python train.py --encoder_arch="swin" --model="image VQ-VAE" --dataset="simulated stained blood smears" --train_examples=195000 --image_size=64 --crop_scale_min=1 --horizontal_flip=true --translate=0.12 --color_jitter=0.1 --bottleneck="vq" --downsampling_factor=8 --encoder_norm="layernorm" --encoder_norm_position="pre" --encoder_activation="gelu" --encoder_mlp_ratio=3 --encoder_head_dim=64 --encoder_fused_qkv=false --encoder_bias="all" --encoder_qk_norm=false --encoder_parallel_block=false --encoder_inner_norm=false --encoder_moe="top_k" --encoder_num_experts=8 --encoder_moe_every=2 --encoder_expert_mlp_ratio=2 --encoder_experts_per_token=2 --encoder_shared_expert=true --encoder_patch_size=[4, 4] --encoder_conv_stem=true --encoder_depths=[5, 5] --encoder_widths=[80, 160] --loss="l1" --latent_channels=8 --decoder_norm="batchnorm" --decoder_activation="leaky_relu" --decoder_widths=[64, 128, 128, 128] --decoder_blocks_per_level=1 --decoder_block="sep" --decoder_attention=false --decoder_upsampling="pixel_shuffle" --codebook_size=256 --residual_init="none" --optimizer="soap" --beta2=0.95 --lr=0.0032 --beta1=0.95 --shampoo_beta=0.95 --eps=1e-08 --precondition_frequency=16 --max_precond_dim=1024 --one_sided=false --adamw_lr_other_params=0.00081 --grad_clip=0.5 --steps=4000 --batch_size=48 --epochs=1.0 --lr_schedule="wsd" --decay_fraction=0.2 --final_lr_fraction=0.1 --warmup_steps=200 --weight_decay=0.1 --adamw_weight_decay_other_params=0
Rows from block 2 of the decoder of a small image VQ-VAE, named by matrix and row number. Rows with one number belong to one channel. Each number is 500 + 50 x the weight over its row's rms, rounded and kept within 0 to 999. All counts start at 0. Numbers have three digits each. After the name is the row's rms in percent of the matrix's.
After each channel's rows are labels from the 100 images, of 14976, where the channel reaches its highest value: "peak on" is the class under the peak. Only what is clearly more common there than usual is listed. The data: simulated stained blood smears.
# convs1: first pointwise conv (decoder.decb.0.0.convs.1.weight, 128x128x1x1), inputs 0-127
# convs3: second pointwise conv (decoder.decb.0.0.convs.3.weight, 128x128x1x1, transposed), outputs 0-127

convs1.112 099:533553500452470498224506515463462559478545472481452533502481542472510476537537556468534447570471413501579485493526525481418494516508493524574548473510582577525513503459456517487467504464450543486412499573532509630382511557563458499506550504535553460498527509506540473505532451463575469529548527495470551405537536497548450545590501502479456445470497590456549508538437565514518480568540
convs3.112 091:525538508445456525287457503497499514500551478517492487516496508439497485522526553502535526494412562482421462542462645525455502501526493541505591499476604417524426459450566514526543440518489417510616446526477493487529459671518507531488476496532563526440459514443476452580481511535579510452433467536512431562472583494526491528494515452535447529469491430452560554521528401484532492465477
peak on: large cell; nucleus

convs1.102 109:530530522527508436535531531551545507577499493538513478583518522490498468512474586503422447412447538471555486491538629514394486487491543565560548551452478634487638463466453410438547527583507445485514465509497628472559499588531449500522491508585561498474456450543498510519502516504507501517572495578479513408474512560530564584535445473611491474524538468469381467482498577444497501436505
convs3.102 106:484458552459492423489511522462498552527476513470455519586476474490431540443581397520572424461473520450494510474435522464431459473549520539407491508455564465448492470549490542532459434519540475565507409526531544424542478441431493469463562435473447533502570564374386526557502505488477452521504546467398439557564538452485487453383482553447428486534501368491544481553452448533390535545487
peak on: large cell

convs1.13 100:514420544442505507496507500520522524474499490476495521468512487359549444523508482518493499503535487585515472500461406516460447463449501498484521606467429564492486560422580602562470516402511529530449511522480521409464412529560512501553458530538529484568432487532479517532457467541437528480488535497498720463487613485470475477477516522514506517450540678565489587534468503562502434506516
convs3.13 095:549448477466430524502519440469475517492401497532486566500490563551523495491500495574514448507512573562542457411511472475590490462540541516511492566569492422469511410630587433441442516476522428478525521447562608409451450397559548511482445570453474410543543547434401478430526526453547496474535526477526401507504565540611490522496451485597483515457559563473556531474447477483481457456469
peak on: large cell; nucleus

convs1.40 111:477371528485405488507462464509547540541518485550451465466556534508481543462507563484573508490438487537450516488519549575551404489458499592577452540452491462522544624476529559541507488534562476448492519520447601670445402556433514535390453493493465513540505476487498546450442501419549468465422485517548457452465482502589474572515537513461544569550496537564480523538528358477514506495469
convs3.40 087:497494453506472459504455426464553516435465550445534439481496518455478532457554417532531540500450512440521445563512460443601589530522493499505512493457563466527559455515508579542508490498532536575609467558487549438549425540506522464472471570496545422463530491426470473560577382674507476521542477496538484486432537493520427538484536418527578583536579463571539601545439613488491535535490
peak on: nucleus

convs1.98 098:481544511517542501465503505543542511432544683500380493513459567515621421555493511612494505500477523508522510481449443523525583449463452482477468526448383480544503497526470465496493488486458543550471442476530494497491539550518449378508509510562486537461481496488491465509303411477495468556544502559415428519429494454594467494517521460507493602461536464452525440507550478480542566443520
convs3.98 084:565547469506421425513492447455411483544471364511585500531560457424441570466416498413614527477458507531524442526451561471487502489480452405527523518469526499541490532528497500463487525536522530503524594481568498442532495472408489354523512519430472522541510529526485469508382369566515368613517511536548490519459534454585514522465503479552508517533479453492491569494559431456485526503531
peak on: large cell

convs1.73 061:500493477532418542498471453408501595552418570484417468492456487548517367505529489557484515456394493486492522496443500512453513572448484577462494468475474454530556523491553570507515456368420432518548471501511446611527485449519405563528514529588455533430420510528498529459451411495509572582494370475425537545498411452491481496524521516494484440356491468472485479473516491439487507481508
convs3.73 060:516543590493596633510485555437565502522528579552477436522537474422441543456478534462465573480518518463493533502571549487526562590506575495489460470515509609466492528559566475517554553503520434574440395502537471559454561572618504402531512483486523635480492556510533580496427465477501543518448544474540471474456393512551536509463474494511533494526441451438446628525515521491554475487480
peak on: nucleus

convs1.28 102:559469522511467481504539515505406442516498525443533455488509589480479508441475478459512517516519446544475514469516603477532550514490500468531481493533482548546704518461561514431439498454520500511530395449487545501449501446371586497491517493607471538489494475463474388508501501547537464419539500371516533455572456541444442550499562466448524512493514567430470456517437496502661440438459
convs3.28 102:501480489461414496419481551492473594465441504549468477514434546491473504541433531457533497494503435509447443492462526500505505495456477506501476546539488589560684495548411494454471502549599463502423524427538519437456493407629473523509473536472506609504545452528468442566507523469582532412503450485565448460431491453552514461409477553414535565526481497432426445482482506495630536512473
peak on: nucleus; large cell

convs1.1 092:458577437463475485506483536424472506492457521451541517418609450540521432402502495509508534576454508508553458574479504514502536561526488521501543511485382489447512527610424459492488434501521590469502514503528466603568553524560483497555531510572525445512583570530467475462493512472525462383446505481445534522481487584443461518430468510474423421521551476512378458498468423353499500536618
convs3.1 111:452428402475504482528549525481516461523422492485352479506598433435477534590435462448459546532520478504465526424535513500501429459533433429524464487488473442596534497531503504560490519472525553474487447517535452484579564506487555498443558515449582576481488545542521420465481585459472471401504534496545558533533451522420543560450519531457586388473457516477467522549397536459529600505624
peak on: nucleus

convs1.95 096:550489478481521478574439463569431433524517514458426361508498549515525471668493456558519484496494590564447455610484502483581521571468433546461448494532422457436483549432512506529556469458475539508444436607510449497484528491418496497532495493430436506452445473451474529475570466442480461554449516446473452500475657530521506419538478522529487472483579525543498440551558445435468443535502
convs3.95 100:485550500442525492434439558478491500502540507478450449516537460535452526352473496558522468424557495496459534419483515482523501503461536433445473497530438351425476549368527522587473528504487507566412566393466557504502515481565478491475475451587507528448433496489491557498512464541436548562494496464565547511465608388454442431469514494537464482368562522498501455416518542429532490563526
peak on: nucleus

convs1.121 099:464450527545506470603546441504560512466474488504502636440491429524517515484500476485512468564601464535509506468495555498470519485387492509453485504459418530551432452450521519654362525533479532513520509462516573619557397465556480486505512528523471420462507470495494411515492475430462508449488564497456611410442559551484569572489540520432475519473530428561524393461525496556458507525501
convs3.121 100:441540472428563453481551448481491487445475471457469656546501509483571490605467485546480438549585458495529512465535580562546510520413508523505538526497506483450518482494422451427443502518508516548541576521520452393402400550445473568433497469488508567512531424527531588550429454429474474551507422602503569563447422511468481424506448543540448423555497471412533567514544539496547497500501
peak on: large cell

convs1.87 110:432414508452398485483505469489555525575494500524501488521519490519523531480505549539597456513526549428510586454510607505522595513467504498500486533529339428466541478570421512480415501512479524443509519538509549439477523577487494493446519527473473507517523427484528626507504451447490517480489482422543624312471466572555519524450510495432534594496492439556500491569492511471602503561526
convs3.87 103:432454520532549519551383507430403482463478499538543490521448522508475518574577481471441538585531519471499447462526466397511532525578487482476543540459615462496452437533502560521430552532516558495525460573477474401538472511477424461449500493476516512549423400556522437433479602537469574501624503529485538383422445424457416466478446440426548500507538492426513464532479474565478539548524
peak on: large cell

convs1.36 105:480416589522453445379464405518486434445533494342503533564412428458473541633536474506592503434561540494515574479535502437514509506426494536540534545477460563580428531486472472510550559476468532474535496493536489458439514452476502509434546513436434482529484506492577492549411546509465543515504560464506513420478529477535455578496512467351536500511409522572570491464498492554530542498439
convs3.36 084:495585442476537509488373487475423551488505529526494504448359460518583478363548462495573488526541537557521445532450567521501473479430437567450454478532540499413441448417460477462569434479535505476488564430550533530496500537532426423506584511480461519440501454504388540487495573422484489551472561416511494392502518552521461442491579480446442521494474474471515467555450416513563531457438
peak on: nucleus; large cell

convs1.42 118:474494545475407493491483584521511496487505490509501516654467508488507489490500492493412466490486487542464434470497405515468546483532485542574520430490492562495355507554486525568499562444497633510504497539511547496436472502463465534489479509466519592522484503466490318535436474530409542589550546577544488349481519508585540479563522425471578496536433498509410513493561476428456509480498
convs3.42 096:435509439485456500430487494480478455511509492458554532683509518595504475513444448487548530504507476486485481467426449468460425520497467498493418425509409484482545485485450489486445441565535497471503472586482562482441386559495502403575470488482511625506523537485518443463544557641520487523488540466513483578431526530479519538500533457377384499485547472591515596494469560543456480482573
peak on: large cell

convs1.91 103:396446529503521502454482530495541465486406491467477508432480507466489498489527531496525515514436624489538471497497494465479567520505506470554545533523626507663546414528514486423601542514473409539485522472565493535476475550558551518408502501496540494502403472572499440520573451446580445481569389573513471528505517504522547507484475498397504508503430455537479549451556527363440590494417
convs3.91 086:510461436540550607520501504477481556503520546504453469534484510587494487505499509542547515494509512532422443564498525553523582479539497456525534476556474568357571512546504557519431470507510332519492518411527479410460439481475564541575447554473489419463598519502501521570504482590428577607521513422467509491513512542487472514576525437414477504445597468500463495490501448350518477501545
peak on: nucleus

convs1.0 085:357534492500516516541526473408514563498412503528485460384525523461624403502487484455557519502419579514492510460521437480497610480476550550457512505533500500544498499486536588548501499466490343508508505496512477528498401543416453478400555466539484473528573485549483407507463519564542553509518401500491548500427526511479586484559543434507477404461469467369549477488546470475470480516535
convs3.0 062:419455485573510457397539449566461481498552405524545418448445528505408419500549504452529479573459504489508521511481510491510501479481480498478447523512506462379405567509525419494478503460460366452396505482474465400470372418606476520489570490497551452530506520528539486507510397509464518523542508417458409491448544472409595570511529473475496502534539456505420505588562505502502533525528
peak on: large cell

convs1.34 122:553458497456470488476433483517526570527554555474471463423476437517616551520527481480505449538464516514523498492534541477484476509507468525551472484501500460445478497497511588504493492506529465481472640504483570499487552534512717453524539482442523519490512496445477413464477519487562323490482516437471575483598514451434542512502503476537387484519444496600489486453468514672518453465537
convs3.34 099:417434527525463515482527533495549391435457359468547402478471443505480441451443456546525422585500555490533499525468475498478449554516479483469533452499546445410447497569476501524540516503558568484548424516455491479523485444421409498522505473617514498402502495529520440463463506477502410512492504460456398480414482578512527506431484476526365482531441493518545504484450485317530511508506
peak on: large cell

convs1.75 099:442476575530453458488498586491443443527539488469506407442465546556530427588499489513543553566508490438510515479509578501526477502487522474471470550473362497400626512597465428458453436597489473484537519445490541551507492527552451518560529504528557514503486509470498473516507515584475505482515558543567350517464559518449488509502527450423526516501485374514534423360478521615471440503457
convs3.75 130:436522577478451508520459462475567467477486513515563449530562540498514467537536482572452526502483493462514450563518418515547447547512423530489549364559416465498433542503478495490507514574523539460535486513501521516472498517560450565349482591509450532512486496509477520472445543429553481511528426498489426483507344397462462560544526591554554460474453422579532437404506504619602497472518
peak on: large cell

convs1.38 093:630553497627457530497548538531509478475484577432462314440510548545592544554480448549490524448571534521497538532577432524466589481503483475494487445541504510498522512511448549537514468482475557565499445502524502513500520483419447471484524454548548478451509482411461635457574588504417471462487517517470508516588483405464479579518553539473430502515539517441519537491464506525406468606481
convs3.38 087:447460512505473546511510449506437456585527511460506449533491494504407396482480475546437542486487504475453594475467561507572446456560521441514505531433504522460554507548480496549508468568527486547545527523469494530494518454556601513503507523396476553469523481424528588439580645485440402432496464551511505495502416341415533452522537472538472517496525548457369476525490480487452570378548
peak on: nucleus; large cell

convs1.19 121:467501411455533534492504690505501461479520489498495556407568532482482421472486437496511561572480557537462498546484541476583561420530455485514517533489480511468491425499555508458476456456543612514465574512487545635491461523439503490646479490443552549462472509559469487512505480505434482503537489529469426574549586471537481413441487561581503427501463557489492540577455377468483452507556
convs3.19 105:479521515514533499500458647455475535474402459572483424525474497463478530533527526449573459521529477560421533539479578504631423524465448446453515531487512525423469538502558525376458514494571528445510418432505523616440568436443435575607514618465491506547489506448469512432489545500423521485520532529511480461495493435491534517538517474477525491497455534465489420473500384527608566441501
peak on: nucleus

convs1.24 102:561574450548522509561541414533589476466564481455479475562460544558592527447463550529573427497456593522532484485470525518441491436467473488402530438483418527396598525482523469553473498457537575490488538523471541490476448504433422506493450562499527450474514413453563563509568497460546509518542606401465574398438534532484555482563458371455505438509468471425518501512529508562493448426502
convs3.24 121:462453556575566441564502561415545438579500501558469557534451502457489498491571494485459586471419584475531447491516566469513501500510494524390432507438607438456534533487543515475446562560488439500565366495604522537408512480546536498509558558429520504517568439550526452605518513539538494522486588465556457533510468434475511510501542435513528544538462439528607434531442450530515547405472
peak on: large cell

convs1.94 117:460476559553501455488510384518434452595445517590482505507500653492557519513517441520518520517493550565463453439521485511557552496555494471681538425472534518447524409494501559478578559471508486538499421477458610472462495520536571461513469468444486461505449529410465533487477464584498496531430596492461486454507431559433558556435473521510481446451540590540592491533581500529491544518502
convs3.94 081:509467580460508527487489462458557498454438541473447500590553458438472466474427499481532500523568558516540591508468507568445578500469500548549516590540514463456580400498504529498520419513561507454486564423439433567464499429461500510448501507368498566517526502421479468490463557337519455531490452439567463422489409548553503444595539527492425446436574513485603525526505440520533517546466
peak on: nucleus

convs1.66 100:515505573490491495505541567461504449565502525373479471611503421519519490489505527505580514583488480542476577479470492506496500557537549505427510398445520497625445585452446593494443595536486509542510385514452442464398508496544566522539545496460522431472493542557493559491533577537385504443488579464486402445448438469549507421536604532443503510493547522494583471444461510501466541488457
convs3.66 128:443445451537547539595535530522494505536565559320519438437555533483551432420537464460538511434556504536428623535436520473534464595449487593531497559430527569529562502540466530561491588530503519479524562539444494434492459444548483550503529480476480521471485585447512560472501385511595458450446396507522473514446402459549547465436460495519504498559528534454470529489534481517558461484494
peak on: nucleus

convs1.88 080:524435463616548554493521498425471460474402532473477387511525578487583450514565485560453541479455516595519465543485481473488285589460521545481461520501523496545506487547477517493541498497454551389510440536433460498509452416510548505448540487522380475470593498496477518499482511477567495546508675528467502442484480491586486492512520512500516554469493447508491529410498451484426500484530
convs3.88 068:557416535474398463537430522515455544531551414564452584586454476581461576468484513500512535551499428548496557525484451473568479433480522575474429512413492509508492487432519478451447541530474516523546437516550535468564510615544534470427458562453589562521381518488443470555475448493522426446567624460518490548511397452550531520582457461532437490474475443433479474478491427508441450534510
peak on: nucleus

convs1.31 089:497424536293481505518512613493455541514503496548422437529562548508474437499460365585501523497504508564537496459498480464493533527591426548495514457572453460490590480525596488400464532502475532605446469529526466508494521449418470471507501500504476450484568507531469401476475480483463589474442426506535450469459445541565507535532562457420482435465434483480479484475464401472438453475498
convs3.31 083:473492506531417632622499491446539554517498530542517459511536563502479562484499452434536384519512489489475539453454470468505459531479560495499634568403500514433519472511394427419424497502533572441500537451487494527424535505510546497391570461540474457546620433537437526520477471485482517505403451510460510487591568468477484508585487602534568461474509508507553497548559427431508468539529
peak on: large cell

convs1.45 108:493456684516498459467470572447502571590468474504489503526497614550646533509491481533491483339528441472487488539482437539470494451557503528502476476500458464574521514591463472493486503472488511469524423387490457455594546492485492493394558482509529542498506461514484440532463555551521512473505517417604433471545440373523497505518576544554508516494453428513398471517485475495454487495467
convs3.45 113:409473653536486556551479461457482518419493526539569530506491623473586462503563377520514455629467534444434526495564523504446473446537587444480488530480527519555504513521489435533566535459508467414596552516480581540441399513483586527502423481404498419525528506519534546517476466464466469507514497494451501500598542414610502498601482528552492539503485488503418512469471507504491507542528
peak on: large cell

convs1.52 093:434463597489557476453503627470410461511534521617549457504536545523438496485477579555520500582494486324445515514518401498514509456526517482457489479536536569513460588482441464468444542461487517543481465564468493386408556500383459473572515488491494622532525470477507602539567488567505507484489486489514458571549461448504539556524506444414508562505490568505479495514431466420466496526489
convs3.52 134:422476539594440446533508409526562512512415453684561451491484440540452496510442521492581527443505451402587491502552597509497590508409460488586509501519543566504572568527479556528516470480433563506489488510488473461521518523463493453555516502552478319534494573433511485468491490508479550471484514438530416530546531488524398552467483500547502453523414489528518506484591522511472529543508
peak on: large cell; nucleus

convs1.63 110:528390527516501486517529486434434402491493521393499583441476449426381507429514458530532497542450515525515573555483562520508513572477482480555549566398497565502507494368564542527453529575543515514541628579492469375460509525515515499518516478475475474547538502473480524537478490523450548522509447404489451459426508489603449537563526469487470438489472533442592487507472550616488434462437
convs3.63 130:472492447511512523531559572622458498480444439514509491504577557470580514598425521456468440435525445516515426509588562512542455480442494532563521500577534648406453474436571468458534500396408527515576405457456582460543527568404510492461468545547506523522481492445496536450446468499391492504488518407477569488543491471460469510456506551470506547499439532543528486465563582439520442494478
peak on: large cell

convs1.41 100:541518485446498573472485468456541476491471473675450515445545568504484491527571455478396478498483557619570496529482584480473387514491524496514525529493481523519621424477452420474479478520507422494514508510462538431463445542455423567662449505611586526513532432553469497527545481523490499536535447478494526417526516584551491532490444459495435533506436519467429552520482514526461453437431
convs3.41 128:522509465430611555417432577511552437479503504509544442519455484460498487495392446504511541608500575524505447562510545469505470489530416549513563496510511526421457500492496576487483460459505500495532440588572456561548547425538460534520534457440411486583390427516478487613522569519442516421568546574533414433477472517499477553536522454456498457508436430483446633471499466538537426491472
peak on: large cell

convs1.47 083:522413507454450511516515479526525408543560498466478536476525522440487479431495508489537518493546521553539469470516475493513486495472495474508511540510459545516540517376633647538358533505484523500525523477489478759490491476557468490569468498562447495492522484530488509570574466542540515576614483422507573558531513466451467517469538482483490513452476473564528512629488531548539475493517
convs3.47 125:538523437541396503505373537509534470523436539503535533478486531530547470500549515582429484577458518400465504560510409512519541451569508525473529429562446487523524594346482460511376541541481516547494569510509564388406466481522537614548476530509453496537505559548559461474492405459556453526453504467540497479491495572456459530581519488474506484399450523546538448535481464506487412440532
peak on: nucleus

convs1.76 070:537477502521542547427472481480536529384557522460536506589482497561457382610565520521527529520431504422549508521510538404513473520445505568469555438481495539488477488490516487502497530404490462449485506490502414487496456480501406601538476504438456468570518513565557542609463571571561673528504498532602444529585473502565396497569483495563502567493519489430528483463464500432495456500508
convs3.76 072:547549599444462503524467513508501516631472608467425535473503497480599518414607533484568553466517477552514441560490524520535458493492465503418458517566432549460504597579468479462492440608502480457455390453448587497505491562513538576500493444446528520565554490571546558411501606448599562604538544506440453480496528535505524518432542441466514532496522504514485449521429491470489505510549
peak on: large cell

convs1.48 109:610438545525519499496479571514481603485538529481472510450514543553572457514517460514587514504536501476488439507487482496463473401512516464491482522545499477554537601478545517554404501588463485521496499524497429693521490506514513495607480504533576526455525501519507619471588490495509488536611472533491528676490474465479469492523507508450448488438630456432511474536465584431564493496474
convs3.48 136:454515567533523564555513440531526535492535490471561338484558571580507532439471429530443540438565533491549456540480420599460509526497568528473554514541479419518512505545440478546571523613513507461527538501396492336423524557512538501466396557462542466445486418463535568473459512479459480529412485494572618420516537511537442528505512543495500508504449546478549465500514488464449489549526
peak on: nucleus

convs1.85 081:514448606495485454538371456480506369447489503463517544623522488601517513475523502477508455496492494461464489594473498464426590683510530564474486504483491508507464452510459471531457588534452522557559472495540404518463532508525405515548501498527529427474448535471469488473489442484485515532452493520505330446483469512516445440554491478380464424496471531467580459490552481481489493450442
convs3.85 092:487488438474513431504451447515532616460458444586537532494489558471515448557438522422506531469466497482606448456499468432485388572557500515533456502508396483560459420487459617483451407444476528468483470407505414534468363483479475482387551471522513432502569548495511599460440481483488499500451476460492649490529502510488583520470463489612483543486449464507490497468530547455527515491491
peak on: nucleus

convs1.96 101:449481414467515531497498493533479403485522517446488473498531402478497522466505402466583525613510482572532343502507533504479523517441520483500463540548498431471482450467550589593437531420501443526485483546490482600425468627515464470588455455510493517487450490540522505556583492475495506616514470412536556617485603433406468488523475498482524478523586539496514532500484484421529458425482
convs3.96 108:514444493502518570471531449382463476544535543548498592507452394463454579469513481504498492442560533457583674462511506457520502531490508605563452542493562505471528456466441536561439502502566570500498562545544503420545503507522497482554526530489470435463565472463478565572436481500552522581518529623448409527473535550555544499460475453517409543444513595410526498481539493592550449462509
peak on: nucleus

convs1.56 103:424449586512502489565477502568587534472481497456461551506532485543472457510456511448562454371554557542439441488508530518471496503384426480482494413541542453473503535568496460628431479603497548500507524467454453452633470528544456477489468537550437484468487521449468474457493482424499508477538491607418521360529563586555561538473499522567500543492519426484493456449521522505387434515499
convs3.56 120:571488496536472424584433508513690467464538471634473466405624552500496475499449455512504494553553477495354526473463453473586476455436505442503515409478465497552586544473437528459515544464577461471465409490534484496476463517481535542456468490467527500380538430547539446465528497524491490495489420468397539540446552502532470487521462502503560447475542541521411505519436499503445470496519
peak on: large cell

convs1.33 099:610498571464518516537504432559478560516475490446520334494527514508514505632516492478591517531544454577510497492562581488539524505424497493476485478446438405543568554443568491524580553470472400543468463523487375444596591526537514475419475524522480444481462401525512584496480536517542478500536462481527492479441528459551435574484474530539531536488534547479458460531579533601574470473527
convs3.33 131:532508514544552583462562558603544591486558429432482455557580473495543440509447487506412417517555540465445523440397458468511497508485570507464367473529472534491566434511463432489565475450488408616513438506527452511381529536531590487512505395510501488518561524498503448515558528478493497493481531543434464479458419572495490550503521541561411471465446595479487567596539513508514482479549
peak on: nucleus

convs1.92 105:451553467478431514590472489516543480502448496497471506488462513468508441472517507475511469438453546611463592487501457475528531482434434473560504526521506488645408479429560575541433560526460517482539563566514470491438419606561528472523517486477479468497520494512531348513457492489518492488573504564439506273523591444512484440497513464567514477493509579459484482496532478435566503474545
convs3.92 122:525437466421450565602592536518486528560527472517419494473541518480522480680543420478516475429541546444472531472494457486535447445439524475593521499515515543600513497509524467497421494442471473503491594633496498458466553483512556533464421415545545488451549476540501432503515492502546448497456492500403483636434521576550556555506494416447543541476549433484493581460463520501548511483455
peak on: large cell

convs1.62 112:540531459517533480525479499509544455538459479528518505450487492525603529549467542496620594375503584592529482549479589465560478512472493505464526513546519415525401599437564471498478445513499469518501485543458411457565511422570466487459502554537497495532442552561511715507436496520547475462536493539488441553547570456391602416505532527479514496500522463489495534449514524477479449489442
convs3.62 113:523422569553497520559496506536590502492512487384530447414573508542357523501467495514548583556539582493472496574471520441493535505525593509530531460478388489530459459508461465444476578518520499453522543492514465566510559555546604447513510565503513483490595474423516283506483540482503524490487531535506511470494516486608484443526562471522516440510551522450578470562420530454522553494500
peak on: nucleus

convs1.111 120:452635503515587534418469576521520516502507477467533540545484495485559508521586571567346511551477528558509531464541462479571419513574520525552495453502536529535384534521476517490467569500453593491514448481523452468460465473528491516671527530527521502496524487487482352523496521458543482532565519579512501414504546498558483402490513470474406574465421546461438463470516481476416463495547
convs3.111 080:405344502459388486535520515551531531511523478473462399435491527530496582406611507411465501427522473490481435492510490458450486546454554585551559409489473484566493473466457492460597486488556531510496487435476469502534451528486487513577638473468452535520526517543479519498501533519575494517450445574546502529483497479490492545490459573528442557549440579518618628585511534465489554522496
peak on: large cell

convs1.101 088:460450425463520470514508424490564526495498492426458528496524462450474455442545444466488466453581570323447513491500542499481531294525525477504503484472441497515406466415385575526398480574492528504506551403416415515524423526554454488513392503508535472464449513508454447461491510578543532473469517539465440490526503453544488461431505488524539503475466575479547502569540464516509507536453
convs3.101 092:450606404575491590549544505498511514452460505510573584483542519505552375550510499494551487452443602567456517468485469458449508497566541454479484515497509536527578577425578496539463460487536494458425409444451552493487370528507530507484462498476506412526554485549469540386512501509479499540436478609460487471517520538557468555430553479524538458483568620502518552571509480504477576567403
peak on: nucleus

convs1.106 097:501463501578504493497609464448548562444456345471508502478465584478495495504495520534435483568472496479525570577521533413562515459485370482440499480469539571479525557477500536574425562494493495453453532500489488522494483504596476444520592523539492513471477555503473450479430500471440484434520416369515549452412490563466491484540495531561432406488508522380510536523474441558428432613509
convs3.106 062:464514451528411573457521462445448503480459358452471510477566553496430527498461482523548469517483414506470657484554475449486540505499300461567523532562526404561497494432448495448575551501466557484503539533525509594620476515571494450457453477466446565518521536545534538496467552535480489567537585519509511526462548509433513513574524554541571523527453528579453506480498443498514543466484
peak on: large cell; nucleus

convs1.54 072:500431519481511495469475460547556401484490501408515537523549469379502531517507441539497480438508527553448473525477486518512506709485450507440525579509439491520475466442602561507443552447449510529467492574481466658467510532515486486613463505455419553563419508534493496551523436479478512632533515483483451521497584450479437503508485504470486486520577571503515554376463464484512457472486
convs3.54 140:566400529574469556508469509427593558470543512480571464483511428600525463438439490500561519511529493552516515514524545492527513584591479571510519486554597551497478533543487516557481483558415524530513515576525531601471441465498471468579442526457655555452626484481500459521588424522494529499457543535519524533430581579451452487499520548453462519501604490421482388566466498534488505499493
peak on: nucleus

convs1.122 095:527503509439504543488498484501540514497415505537468611549509562505492501405517542468582438488528558540525473429494568513515491585486499448513456486548472508477532586507520549482374518494549512477464517487486466535570482510475488528539497519455420455457504517481496481407499480354544455385401515468505498555481517531576514498502441530397496420502536503596730457475551431524433500474523
convs3.122 084:474565524535508471490510539473478445526473510479513549511495481513463454535488420541500415476593552440513577545510640561421548407528518546553598491488446422546442465581405452485546442489506472464476441501467420494508475463516498371485501590520452562487532544538493404450514520471449567396537514463524520495502494556447488480491469515522466463464513466538275520521460524520453449519509
peak on: nucleus

convs1.86 108:392516636470497527506536417515453578471499499740481562501475475504522481531454529523520443459464474579437428552527490527477586483411505481438504507534500422483442548461511549510509501464485556490506502429490521554479490518558504514465450591513497462429466589487483509481531498428529530499612517502462597362499472537533496635537467525498483476481406458494503488474515473518484484487478
convs3.86 127:533450398535540626460565534475453472472538454338576547478472574501467582513416461539454507464419509462434512544510434398492474452455584482539490517551470502542446495494496513518539541467524480426440484479518452445499462569448488475475494381591495403515370488534498494483492493507467593500561526548486545555441495524497569406471593555463517576497478537466559481529547479452508506519447
peak on: large cell

convs1.78 113:576537555600532474512475535495566482434491521431499580504496536533524528552522446518619590516491616502592520559510457509471433528480543499451525509513556483532599406558449503525503566530504393506544452469555511478547488512568500521375500457477519485500474455492487520523507492509529520493585435502465548459552470479422453323516360473537471524518543486435386494481450584522496522532475
convs3.78 110:537532531576460522501535644550564425499462459527521457475536554510517514590574522547477364458486452438482553511424431382502465508502450480465488461477510470547532571502518525505586570489548472499494502505392525570532488445550453452490522474559533494540442475461505502442481538446509517550474520585451503576456492436477433667497630565454559548539471535542416515524499453526509443543481
peak on: large cell